config.toml
crop_scale_min = 1
tokenizer = "word"
vocab_size = 39
encoder_fused_qkv = false
encoder_bias = "all"
encoder_qk_norm = true
encoder_moe_every = 1
encoder_width = 192
encoder_positions = "rope"
text_encoder_layers = 10
text_encoder_norm_position = "pre"
text_encoder_head_dim = 16
final_lr_fraction = 0.1
warmup_steps = 60
adamw_weight_decay_other_params = 0.05
Rows from block 4 of the image encoder of a small contrastive image-text model, named by matrix and row number. Rows with one number within an expert belong to one neuron, the router's apart. Each number is 128 + 24 x the weight over its row's rms, rounded and kept within 0 to 255. All counts start at 0. Numbers have three digits each.
Before each expert's rows are labels from the 100 images, of 14976, where the router gives the expert most weight on average: "strongest on" is what is common among them. Only what is clearly more common there than usual is listed. The data: dead-leaves pictures: piles of overlapping shapes. In brackets: how many of the 100.
# router: slot weights (encoder.blocks.4.mlp.router.weight, 4x192, trained with AdamW), inputs 96-191
# gate: expert gate (encoder.blocks.4.mlp.gate, 4x384x192), inputs 96-191
# up: expert up (encoder.blocks.4.mlp.up, 4x384x192), inputs 96-191
# down: expert down (encoder.blocks.4.mlp.down, 4x192x384, transposed), outputs 96-191

# expert 2
strongest on: warm (100); large pieces (78)
router.2:143148138109113101132129081149122088108130147134122116144100139107159111131102138178144133144147127143089150140137132103116147144123141151142101133107096106158178116128099132124127155131163137100106148150131130069125088142117138139115108139126161121104104105141142071104135093097130140114
gate.0:153111128175145136091176163119137144132158167135089148126147121146168110159098119106110131139154125100124157116085117146150142142092138153099130135125104118136097152111112142112106107137140117084163090138115136119087128143108137106151093160063124101135129125139127131092153115159130098164
up.0:069138163153133151092178162144126110148139141111138127174107124136135083153156135139131114113159117132137161084124148178080082162120121149136135146118084152100139125126166124128149111109120121108164092121168145175154109120156171113157147126131117126126154104132106131129119090113113141173
down.0:102103159136092110133142135132133138113150143167144172141112149125162123137165129122155128130159148115089074116139153130124144096157139107093127131132106140112132111115199177120143147112097148076176075118108154180148109126134116142160158103116128098094114164093115132139134127185106111162
gate.1:104123156160150138072124130093138119142093136137128119144130125135111104095104139156113173118132121140138101174066095188119112140139140115126112148105120178076105134142099109136134126158105118113113146142179155105126143147164146147167107094174107127106145128141100085135115106133161146144
up.1:157096091061125156145153089162100125121132124113128119141153132138148123130172151101129112110096111121097129108156129124134156113178135147123157109142075109147125146110126173136141106138137115158163154110078146146167101138085132115139138102077094125119143119107181130101117112114115130139
down.1:131184143155133148118103163077166160097106148093137135102074112146126124139137113132112134157162134144155094183117132120148116164093159152120163134134116100106127127140101126123118133125093126125161109138121130113120102129135130119083146139123148126139107121105112138116178069142136104110
gate.2:159120156089149137113140145106090158142118145123127126136155145128135116141162125112126076135120089132068102141117145121065149109137136150132124120140181155136109144132136130158113104120187145132152139087171117151140078139117120130115116092116190111174135136135095146138132120095142143147
up.2:096200140116177176137135133144094127107139115148127119116167114137180127103122113112138085157096112108075128064121116157102147109140104137125116163135153115108125130113149110113126119100136135123097152083141095115104123116102112156139136113114143129125075108113129121120131120142143157099
down.2:127164117156108142102127181140104108130128136122167133120174109116125130121122133177139135146163152124117072150178106102082100129114150169132092120086110166172142144134075156117145115142166125149102098097110115146140121135139145137115129134167103114102143106122135125122167083164145097117
gate.3:088123145127144128125104121144118123115132164173118105142115135127129178130151150063085129163161150123170130172095114135116156128123108110085078153141100079090107169112117149105093140150144132115134110092135146143153155165124102123101087090124137186136132116150086126171137086167129149125
up.3:134106133179123107129134139146101171128135097132108146125135141148151184109093112103138090112175130105132114139116143102090132125148113111115179094129109113091111133123111094166122137146129121104131136156136073142146183123098102075117162113130161093118177116126103137095163125168142104158
down.3:152089163141139137126137148075153127094141129103147144085139040099136114139069138156132119152144097119128105133150160107175113132149199089142144139118120138156155135143102123137146070112096129080152149138140142160124105137137089142134138125113146132152125136137166169123121140145096140128
gate.4:107141130140149148114149127098093115113114148127143078142174126145087149158128134106070141169104138136168086124066106079098123138113087166144101105175145146101114077107104115146114177129102106148130128129137122111131128157108141135137146098142138111149081143182130108136108163119140114135
up.4:155109166174128126103111106150131130120104119140145150136171098120110133130137100138090140139138157143145100136109085137086091119117124125167153136143125148123122059172085157116090153140111093144132108145144137119147100101109127146106139099136132107135087145155129089150163130112126133144
down.4:094132127171120113120142117121173107039157144064097127081151145137134115129161115126161156155129136101088132131119158153134164096123109152113118107141105106086155157115125085164133121121126105130133103152102161113138126130157087097112158116126108106126183133108133148101122149147126158146
gate.5:099126175147133096139175143145158163156097087104119110090152137106111101126159110110115159130131158093109153070107126127110134153088131109100126097135173113142105123126169110122122121104120149088107179145130129168153126107121145130131078151124115145155089141125110131106124073148132147144
up.5:131138100101145193128174112109115095112109148159161154149106151139110097114125121133152112084148082162136082149102073144166109153117121147115131141112106092124123157089132129099119113147159175115091111099102139099147130132125124105084110099126091101136144096127175119150116136075168159096
down.5:119142131124125130125149086114118123117123111128123107129128109134119169100153129096148135132081138063122099098112136123147058179134106157135116110139142161120150110111133164124153165166145123140121175125076121107122095118133092118087137143119145196159146142143124144153090135118156119093
gate.6:151109107126133118128140157085138151115189161077173100142130162156124167153151140105127116133112104162124124158133126133132112090130109140147174148124111121151122128189079144077141148111117112126124121092133134130113136149066108130125129100100130156157086141116143099115133163139121140138
up.6:119156090118133164133134119141114133124144135121095130151120158119114168128118138104136114137116098161092144150098122131155143126122143106146122112085118093081138136114151089106124113118129132140133160096140126127135151103121171126127138103141129105154158135151117164144094110096144112162
down.6:141113121095085114134137147085148142094165094127100113156150124148153145107120154144178137144121124142110158159093133158129117108119116124144148139101108084157147128106124142099167136130128134152141112125118091114124135076164116123118111132105144133117117118166107100143154119158132074111
gate.7:116137144173135113097108155146133118165152132141149103124129113125182107103118084082116126068132111137163134148144132134112121128127109133152090133157160075165142141138149134141121102121143118097116106139117126151145117159120152089109146136145114125102126136165086120180143159125150158123
up.7:145121134147106146126143075148125162142133127134133180212106147158166146119135127144112108102123115095129129127127128119175108139114148097162112106141132158148139136092122123101099153145096135109080090124126146118102111117136166148117137157127082112120089126096086170139117083103115131103
down.7:155131144101117126144141116120140140122134139125136100173128142155107168112119116116120122125121082086149098103089110135131129182099104121160133185109128095149118115108114131134125134082136131153135132114092161134146143167122095146078127110122120138105115100154112134155186147103132141111
gate.8:178158157209145115134166124146085143124123113092120152152084121165164112075147122145161131081147124107165085120105097124142094129186130195080133119135130149088123114129117125127126133103127140141137128141159162122119108146127155143096162142128088151165150092111135124124139126160170118185
up.8:145149134149177075110138135130108135140133130129163166083126122153138114066079131135138109173124152129119135127110102143132114125135101133105152143148131149116114132111126103123112156134131094157125142120139169134117162147149126121130126118117109144125106106136105125097149162120164154103
down.8:121142123121163151152121113158113086132096106121160128133128132132131131105126128121149144147102125125095137087156133120101138146097125085096130144126102127133116116121100103159112122153092193085123105165129124154117086125145166137110117180088100115121135125117151160106096145132131129119
gate.9:103163143178161144094146107145097145152161137102152112127114109159136116140102169132089140116129129137096123143081123132099121145119118144147125098121135149171120173166132160154109125134152167139086096139136132152121117125093204141154155162108166085162143131105119118087130100144117105165
up.9:154122094134151120153115141135177137084076098144158078116118129100116169107123066142120158146120140108164092141157157139140099091101132137124064149125132125125123127131151149128163137113105125149181194099118132101183141137167113163130078118167093128097127136131085137131153125129106102072
down.9:102165137136124098091119129135180114138120161140160160122106094106109162146147130126160124174144099125135153127115077160125112164122118125110113145114143145134145136138071162143109132179170117129037146132058124132165157155122138102119142130114152153146152136101110125116117158115112109108

# expert 1
strongest on: dark (98); small pieces (62)
router.1:100131127119126114161076138136093098134090133137137146122153107118117088139112115132180128124131193141130189156137132119165119107123111111165126127090091094154141087145116108125091155114131146105146144138073115119152126134135127090131134134160160081165107143110144121085144105139158112151
gate.0:108120130126099131081117093089135130125110145095124129122103162117134109143114111129110135145145111075074156122139140121127133117145132115120155132131114132143125187147121111100146191164164125156091148138149114105146113148123126135153089131100122128081186168112127119126166134110095105144
up.0:116135120142149169154156127123102103184120132115133077109139108117119096130106109130134109169121131133142146098117139120163142092162130119097089122154104101114177111131112088089158140103147132123137152170118122154137123159124114156152096127146103119123162122095120118101124116188139102147
down.0:114141134071116163146135127143133131118117139127129165140145163141105102160086142150118150118124146160128117081108139149109130120178114147174124139122150124103123167106113076148127142094091183122109111166122144125102168117148169117136097116168122117162101143139164105137093103120148112137
gate.1:147133130164119130145140114118120118092113193061118155116128130108122130115103117137139118181110109098122133128119112127092134127142141125107162100130126174162160138130110127110065136138105130155106166144141111143099093107135136118148134147186122146130127132143128079145113156140116171198
up.1:150080099075175139162127143149122143142165127160143115127102155137134114165124105116159130117133075133130175129091124132100123135163148172149127155109182094153109175113136186107154103097127151108164123116095143115121138128123163135085114122107106156133141130116106136093159082098113073102
down.1:109115153149157149142133123126115145138156141096121087098155113148133133157124125121130116089143106167119145101125144096097149119121165127117135092176136109088141097120158143151061131164110132124136118118148115135141102130153133122078137132125142146105108157158152114116128163181108104102
gate.2:108138139142151120117146130125137138169148149072148111106111137131116145095155127144141141145146105122131118131076135146130098101068136146155108150115140139144129117124174158159145115120121133145090139135138141104090157101116111093134168119120154091124097098113141115143157089122109113146
up.2:181140127106120137130119140116128083143110089147106162137158091137138145130103146088123112172141119117154130140153129145114130120142167138076141158123127119085127165147098073132129172092071146160087130096136110090131110146141098095112103134149135124120153172133112136075122140137139136133
down.2:119142111109122116104118128086135129058122136143111102177100119143148115111147181120116171135147150148156182148152113128089079111131097149112098155083122081121108119102103106144115117151102105133142174127102129128113129113163139121095129112120091127126130152114135136155134132111154163128
gate.3:116096134140130126132154094106137154089158142115146092095117114136096119137121111127095160148142109096100111134160123127161105179182130151139145122154131140137135083150117107147149159131122136129138128102151088190132127120119124127129197100121177165123143129143142154148154103138161149105
up.3:097164144147134115134101111132159166122172129121087145070108112101125135154142137154135125132102116114113096152150123178108152062128136130130129131125174097061169145121169138118132165124129165121173096107099174142172113136112113142121109106087126133165101127105122154135137145108152090143
down.3:117172132110161152114114135177098108102128138110068075108116091131114099124122131131104084117123142118165155117135145155137120099135148136132149153128115103141122124117131127147095146137113157140099146143121188079070132178138119147126134144098123161133100142146150127143093115114151169154
gate.4:157138123151114112100113111125070120116109099056121146078112101142120135161143096116110115134046091144138150148123137181150126144104100129129154122098125136128100164132126114119138161140141130179140116175099128121158129140121093148094127143126192118080125132129151137126122113113087116125
up.4:132132154121152127088121122111120099147105134134157109119127168139139116156138165122149148107123137148105122146123108119116162159142109105130110118124128169099126106079119139156114089101093120135098110129102122110158121158137115143128180166104134100156078132076150108115162133140140142155
down.4:093146126138170092153144117113142160118152096124117177118113092104181104138148109103120077167077109120140173113124110136157112106127136102122131128074154131178129164129102091132102106094174127140091125117117096147118154166102148123103082139110145113130140127152155127154144111170114148131
gate.5:159112109134127143130160124109139153152146091161112155119129117114101128124146120090131096118154124152105139120104132118098128129112145143140138144137131126164134177156116122106126092108175137127150175159127129143124144121141113137122157138100122135119141137140113186122127100125133112089
up.5:124161130115120126135133146096127093125160164161129137105142134098135115122070144105106120116100143082166134119148102126107079120130141152107111111083061146121155107106088101136170149111162102139122140171172132133113086119191111120178114126125100139145124143119121105115140131146160150132
down.5:187116150091131128120121125177121131116115093115138134116139128101102141106068145116090125130112137139116140115137171133149093123168118126122131128102132154121142104137126144115128065125148116101137149127129109196129154143158078111149133153069129146135128123145136128133138111114129082136
gate.6:135137130158154115131102140114138063119119129100104111119132141116113112162105149145104141160081086154144152082093128132126145146186143165102096111081126121088132177130133100129132126151161125147081141123139126145146144087119125149124143134174140145140137149104101119097160103093101125132
up.6:092098079138132116130091095128122138127156134162160103157068136163112133159141150130156167145148134092145118159137127116117142083103137148153121123158099125114121163135130121110133098152119113138144147136182134079155106106126163089139137172108106093128160116129105171150129157122105116096
down.6:111108109143098149142146096102156142102139179119116111154122156120145153163120125124138151138118150142143140147138131132113117123107118143129129138111133118120101166135130123177177120153109150159105127128173079100149124103101111124133111135141135173137148107127100139137090099128116134100
gate.7:148106141111133143124124142155148143157131144142121113131121101143115128109110139156166113111104137066106176091119110118119120125197097132151131123173117094226112126118154144121114144121104109114099097133153136085136152115115101161129136104074144079144150138142115155124110136097105148115
up.7:104111141086103156157122149132084121100161106121168129103151109109113127153144127114164124104146105133102189140079131098133131157118147102148110116096092140076087129088110128108157113160121097132134128121094080035122148105125129148106167111144103162148151108166137137145127084140131126099
down.7:154122075087116091119177106121135144161083152131083141121128094115143182145145174145124129122177116106153085120123109128124153098140092114152063129087126158122104106142113093130113141093163123134148140132120151181153159143103148140144159108108088078113124142161103156134114080127141116129
gate.8:145141102123109121132121127131150156175101079092154086159133133137125140143093161154112147137108152144159145113148190145083128146151129120113101161136143127113119147141113125142122142116135123142138107110148087158107113115135087158107132149104116110119135134081130098139147161101136096097
up.8:140178105115133153114142143138142136125119074097153145122113106139109149120160126174062149114137090196134121121084189122128133113099120139141122143128178120130122126138128138107155167108108139121122113115143107137087086095100098132107138087123166130180153124112146102129149139086106108142
down.8:128141156097128119128083143118107110105190129111139178164143149105098133117110135142120124133160108093137146145126128119139188138123146127145147139122158113115123128115136096127108121089180122150132192149127097127141132160098164110111108113154096092103077115160118089118113158121128166140
gate.9:114085105126138085169138123172117146154103151122144142111099148163153122066125121114101132127159113148154160143110140153106100161143126121087102089088137147123097147147115113129138151113129112142107131146132080131164071120137104111154147161137092141153139122089074151124137118142107136146
up.9:171098095119093107118116112155138139168112113142155142149097112126110117105117134149114153168123101175134138156106146169153082146090145087094124108137151146091093128150129118143143134174105131154145148138078130119159157127137157123103125145051109109097181108106111125137156132111081101139
down.9:132099097137142155127153138144098117126147128155136134112136126100116109158128104136095133153143130151125133140123156181108093102141141102111196152137153076148087123089149139136106154148136155147151096090167120101105164077141125155115125090098138099077117129101138141140139127132108130107

# expert 3
strongest on: large pieces (96); cool (39); warm (36)
router.3:102089153110123142160103135114090118103142113147112103153127136153109105122091167148170121115072204148107149122143143105177112134146120096119095128138094146108151112134095133102137134121147167135118141129121107089122071145086150166106161117097113145178118143141086141109120125137125104116
gate.0:113132139128103142128095099096118119149133124153182087133139119147146132103100105153113116189118112119169161121109129136166110137123103138141145130099171104101140157142121181108101134133106123063097131145129155130123164101136142097134136134165095106125125137088149134148154096132102128118
up.0:141065157150137138162125128133109095100103113174146140136141118144155155111144099117124155133132133121109120117128138064161135119123134135138131116119097114100069129133179125183114102108154121137122120109155136023170133094109161151124152122119136146122193128128136130121107140165161130172
down.0:186100116149127138138149107114102121162151127150152148106159127105107124124103090169105132104129097165128109120115159099182087192084151110134112152102158136179129181123148097137123122156108137124070103112142127117134154061123150135104128101114117139136135129119106138090161131120128136104
gate.1:147119121122102095091111092088113132109125133153136066116136114137123153114162149132152092076125065135144106109137150127157122130124147146118095110101127136137094114130141119172133100159115130147136120086104165103114126107105095130108180130156151118134136151164161157128115137139110136103
up.1:129121111129080130098165115167118134100109137134131118112124088169146134112100110178132131174129115086172134161106148103135124149151141136108139142046097137087147094117124142148124094112111116131146141120128116145152151143136120147109163138127146100182137153139179154128120120108100146100
down.1:107095126130093122115087149168111123150171127137123126114101148124183104128124168122131105148132144140131167089111136153124108140145126118134147090124137134160165125110142146147106119110119106150130144126088100159162152129114089172121120125116134124130143114127141181134118157105113127139
gate.2:113120114142124156158182132104124105138100105102140157106101186132148158085163124118152118123137099129115167138118112130134124108119115112107115117110171125089173146135103122115142157132120131144100105140102129139117171169134087115091150094113167134127084102104126098134178145125118141161
up.2:143127140091144094117081156130139141110169117130137097154138110092121077156138138131116101107152157118145110091143111107104110152141135155171084151137106150125118106142171161113081135145124116113105123070145150100144077095100125136131154128147130131135167132134113130158117112117107149116
down.2:127144157102188122149176129104136074153125135120114115136098113168113160124108185115105102113110140111130082078124117098114144132120103132187118205125098142060159158118128121135134123087098119108145079126151111097157162145096077129151135144135097151150114082152120101135157121135159138158
gate.3:171118150151137128140150121125132155158116116084153145119134136127119115151093146091118110129132087184131102132115129154095078147169130134141141107140096115157143128152160146136149092104112159155119101125107182167129150141142101153139117112148142122105164129145172121091126130102111109100
up.3:135167120094147093105123128113120152103119166174080131145102137100097127177158140159160156131152131100111183122148111104114119094089154152151126151090144126072151179117098106183142185128139098110125109130100125111119081134097143123096085146126129168106126136150143115111112129176154146147
down.3:150148107136139114094142116113132108155107082176133105118134135129116112162124101104099077136133128127122109151124165169109129121113126124180099128106129085138098146159143170160116095145102130139140132119114160099125158156114132134066119131130132085123139119119160161128122120118155098141
gate.4:129133173118137123157133135153109103148127127129104094136147176103122131113110160154143123130153117160127085116111126159098158126159092119060102134164108139135143114154159108174115107149124116133145139114131136123109098140120129163131140136126125132112130137187145177093135149099068131131
up.4:141079131144138137143056129105145150111154118146097144144139109140115129144159134112119132123154158150149121096132111096138102101191105111111140141144142152111163121098104170162128147158100147072131100125137134120140130125154095123158090127115105110099137111144105129131128159127108142113
down.4:076119135144159151153183148097139135147121094135122154113128147141114124156151150126147147106091133123119171152114133083106109114115102151111125128144143139102077085127127144122141145128173133119120127091125099161132131104136106127120130128119114133130089096138128102121161101117159110120
gate.5:166118131136150108135136096128182099101133090144087091118120126130175118146141122126069111114114127131158120125111183091120149089116130152133089131126101137130146143086136080136103117166115146092121076145122106136140145106127080167155146105115184116098130110141130098141165122113086131092
up.5:105145055146166109134101145145147164157111104094111110115083165165156106124133087112119141114134141113143111126142124133130109124121081134142124122100153148134154139117163131092147123089152144121119124113116166138151158058139125147126091107115179101129102116115127119126122112148090118118
down.5:116185162172120122124126117138171135148149113167141147110106121154125138131106111127157129116110187125134112115142101117155136124135156119133165087147113114107131133142109098125120123126120145065077110163135134128117153120149147137127114135173102115108129090118083137124121142190136090087
gate.6:105133150148137147125162120100101112129119174125103117150153114118126170116139120100097168176136144122162134120090133150100105106083096182099144133128155102125161156151169090131140133172179122123111156094125142176155142078143091106141148147123149122141136178110105122147153137085096109135
up.6:079099108110116122134083168153175167076131076138146119122133138122141109122077134179144081115091088108122133160149113094124108108159134101161164142119110149091155141108109137169140162104128124123135090117152122105119119100102122149152090144140091160151139120146155127137153114144105135148
down.6:124125115095150099133135111173171160099134162156123127157147105118072146093138125187087152109143125142141115164134135116091159128108116142101109123103143108103101156111124129135152115137142141107167132128101151156106150132127121162131137116135159116132092169148148090115173183113137103165
gate.7:113142139127117147167154158109140126154125127111093152101139136153093122103184133118141166116115117142152089139138154151110116146109154156158130088134149126106100158119103163167069110139111158115152115165130132115115099105144124134135127098124137186113122111131120126097135159085090175128
up.7:111109125116113127165125126127193118118184132089112111118086154108148186149137177100145139096111105143117123118115139161111126137078153177135135138136145136119142186125138134122125129150144155100178112166122093133093124112155131129099099115094185123165130138121114168117146163139121123082
down.7:120118157129096158188105166133073167170127114123127100144092083120111114148089153113103071117129109138146143114121110101147138099130124130092111127086154146123181143115106145122145108139166122092120117116101154152155099137121168093173113146127120151114144125154126118118175114133152099123
gate.8:162112110125117144153122140156134168104084173176112131142148112152145174148129134122098139119127148119105131122115147120088111125061118160107139124140114111116086136163131143127099124122138145170130123111119140166082104123132161111140085121135120073142128140162135109144102137106176122087
up.8:147120123131131138159134123129116134091161140137109126183154123073122142160094105077086131144141149109095169142131118070143139116127133118147170133133106105101129138169124171134081141070160134128123129103115147199142142118153140131168122115126095119106115144128150117111093115093156139164
down.8:120128111112128126126114141110107130140115104144146142126146139122114106143109129107114135108129130119154147135141077119120129125134124141140132140118111152129158163160169085158144098103154106102153137106195119100150127114140116074143187142145103116186090097120128135147145134101116126142
gate.9:162138117154145129135146088138133136153108106143105156114155124091102089128104103151149151137126139115124126104086152139162125090121113138147130102175139147090115111129101087118140166110174089112075129148135120135111075111141140106131068114130116193135168118128097162173148122096119147129
up.9:117145151094128107163135124127101156148118105145144136119126135168126163124104151105164104097164136091138107129152112121125164114147158153097105142149145131118157118137132136189126083104120132101110141135130090137096136160121134105131114098152135097100130127089132132143112111161153070138
down.9:118131121143164132138081129118117106106156124145112139148159138084150105136145109110111155134164108111152149156146103131140141108167150077137106108097123157150109150123142106142172127157109101171100109114117147098144122146128141145154098134101163116128093151109136156111134154129106143190

# expert 0
strongest on: vivid (93); large pieces (93)
router.0:169108122166161127135166083134136150130107121136117103088137131135123149127133132099116124156095114134154083129088147141125132127106107149139145138173176176119148176130094137162117129139127071155096143129162170086135113156152129142124114122076131122119134124108158102103131169135125145156
gate.0:128133107134162125118138126136142171102116125140135152143122146163116128097133138123120097134132140083129143099104119107129097152118158131140079099093155116064123139131094140137114086146149172171129129121142126064102060147151124150119175121110140098128169125140124154139153093137119094128
up.0:130157117121127101132124163106123124104120153098148162155134136155150136127126122081118113153120171123145125096115128096139088128154144123133065112097140122077153127123084123157132111126168119160098140107135118094110090167120094098108126128151130113139129129114121164145155180160100119143
down.0:116140137134119134147111142119147176102127103120092093105142093067111112112195115168113126137169128127153127106147176139118155140119125116142140139115122118140118119155140133161120134114084123150144106092130124130158097105122157143148119133151129120129121132165152123131126171093115185108
gate.1:152110144115141104102166130123115138146124123127129171111135158136118100100125139137117133112159129089104130142099083164110126143082133124102133128117158121097097097121105184123109133095143124132138152099119167112113153164182102138140152112143147161125152120128106099138142073111168196143
up.1:107112126091109135139122160124118158102174140123139118126101084137127120126137145163130151129124163128144132128128180080120179101148123179173114136108111147122133156136175129120122108118154143100163118157109070131126115103077138136108160118094117115094132152119115143174124116137142105150
down.1:157120135135128116146137119146131150135146142160122090130168154116150162122105098104103129137129134145116080142132104135132123082131126106125151095150152134129097138113092112116087163106119144097130125104106115136144130176120166160107143093133109159111177103093085140123167125113159174139
gate.2:152112136102182154155139186086129128142144149142129154117103141116095149124109120114094108147131133176117143114115130168113148162093135148144138171118166138098096140118126113132150157127169111124119130132109105175111168100153106122107090124102133186121116116109108143102156141148136112068
up.2:142097156126158156151111124138118139113136122145114128121124175107115155153107151128108114121141129134101103106146140116131137129117135106112148179139134140095108133080123158123119157097180095133093151174107146169108160091154096175118082153131096142139167130108160171134125117119145110116
down.2:134128139111111139132087166111136097106123165116099149125114133146159123146105108151140155168126147114141143111069127103158112094138138122183096152158139118163122076107128144105133123138116162099126129129136111125151193180089149103119168137132169133142151125117115125073108146108153141120
gate.3:137111170147158094129149157108141153167104102109118143075146142137144132126134104143118097127087130085149084102127111131135148128127187110124095079133174092138087100114135184104134116114173147112098139124095137144136135184121120108100130129138124131148129156127106128112103120167106138107
up.3:135135152141108152103163103128141121153130129111177111135129090120097112140137148162151124088168146132114139125140104134159123133146120161144150171090106148148158113121147080153119139113131138116134141096149122106118119094143122197114112092091126132134093116065140132162142150084149121118
down.3:171080130089110113103118078168146159125143132144140121141106120123142153131127091143121143117110157128149130107160140144138140151138136133134102136137097104099113148114104109115120118094112136138105139144054106151124144171110072097104127111166115127134109139209165130131095136134115106138
gate.4:128153102074139184178129123127121085132162125156129129146142116128153112095141147114163138150135128121162080100100113142164152126112163104115130121132132157084120111180149124179129085140113141132111119078127153163135143122124117098174136094125144141108142050121123138104120129123123110086
up.4:121138117088122131135133109109110086127151094163147119165152091136137119067104142122151127143160116123164165087111118129163142099053163131162139134140140135109120152157138124148110100136150115152164129143148122155101122123136136107131147126167134169124109085126096107095118135126164117114
down.4:120086138150123104102128121150124116125124130154121140106106101107147125129096111173113166100134140128132084126151172111081112121124118158146142164120101108118099138091124150149133168083132152129105121172132111149109160086133073122119109160133162124169104134174129119160167159126110103148
gate.5:144148130108145080138156076105152136119145115146118124144129123147118089116133109119134135145129114130150167153171162128117149086143074155130151147118153086120115147131106116132114109103133138145135142153161161137112118098103130151137143125109103122156152110139143132118147106104143084080
up.5:115136136149095158126143171158125121179128110135141135163121168143141112088126157140161133097112095119115166094125123105111188135112130163124135140160076147110164147111146113204123138098147130124143115130159160110129137105149156113114146095144092150106132096124162118153141094104116116118
down.5:097136103126130127123148102091188124093137144145147105118130159110088142165131117142119079161107124078135133128135212152068071127104116103147159131127131113143092140152115105134157141135127119111157155147105148152122081125119125115099119131142104118096176091145144110117130141123130086128
gate.6:148116128153132121128097113076147190156116103067131120077152124120136099150202097131155142134151143144126131121144117152065129089143168160151141143114107090120146123147153163153101097109098122156123121134115102103141161134128131144128134124102177108129123123155105131083131095134143107093
up.6:087150154105130128108161125162122107129112131200127149158120133144101130116070163102149146135094120116113144135111133105182151180130111087136118110121139141149136163111114112126145158177165107122103120113158154149071099122116113155112135128132053160133099107132154094172117115152114139134
down.6:121139159102086167082107141116104144136165128067109126149130134159112106141172135112098177153128135152136134149153123125098138125143127166095130127117139118149126121122126094089108118111164104121139113101105115094113148163133123132118136145115146074125113110117113108109138112066106101161
gate.7:113126123119134061141103171095121096166167147130157142141097091155120110127140142100112123156132108117152113113122149142097115129114093112150068137170142154159126122126115125131164126103129140110129116118123104096145128158079113136176136148137115120148119147156104117144135142135164106149
up.7:152132101172100121147076151113147114131160111108122172124115131123139119098138110126094134110141128097147155119108186140138051137102135163174092093172126141130139130134138139130125124130085130139160119131128112103113118172123133111132115119130144130173132170110158116142155109082139135128
down.7:137134145100133156137150140091140136124114093151137134128143132100118129106132104158142125129129161133123125104099093135090152119116124151132165115115086110095141154150131113145142132126144108151197168115122155178118122131122163113123096114093086145080061168157119180122144157112175147115
gate.8:108087167125161158120121105131155126121137157176148095113131124119114143160129140097151149148124123154122110125170136143113171149098100154083114106151157100144119124144121151085157146134116097136129109121122115090160100124103159127113133124158177141163161149113097101143100152104128071140
up.8:127149109140155145126131106129106163115090119087150152151148112136156111149134142139106087111106124120078172136116166163100155097131154074140166105112137179132109121117145103149097096111123146111136093135144159103115123132101139102137118162085147122112144149159118136097170128146168146080
down.8:132135143120141134073113125121145149183160170163125122109126145134141153115127131119135089091152134102091102080095114146111102154159135122104093130120147089159143141158085148122140133165110090124134129106139112104151155170088121157127080146134147145136146138120139163159087099120134154156
gate.9:087110108073114160127131128110068100169127129150109158128071144152108093130162133127111135116127111135142115119138176138113105184110169108133150090127131087116115167104128164134144135107107120107136081102094130120101120113135137128129137126139140129136118155103137098091153155150130080151
up.9:169123133174134122128157154167177143120161145131132139130128155158080116112150138159141122137100120103110136137191167149139081122163112149107131131162123139125117143135122150122145131145119155114131113159123114081098128154089131127103096163153147105103144125150153122102124105125116139136
down.9:128123135165134153134095133153141161117077114084144128135154167086111145124155087132110195132133102127100162103127103099122138107183139110124163124091113163133141100097154125120182129128166163084127137147117141147132137106104151116101111140145126129119107159093099097088111122082095134154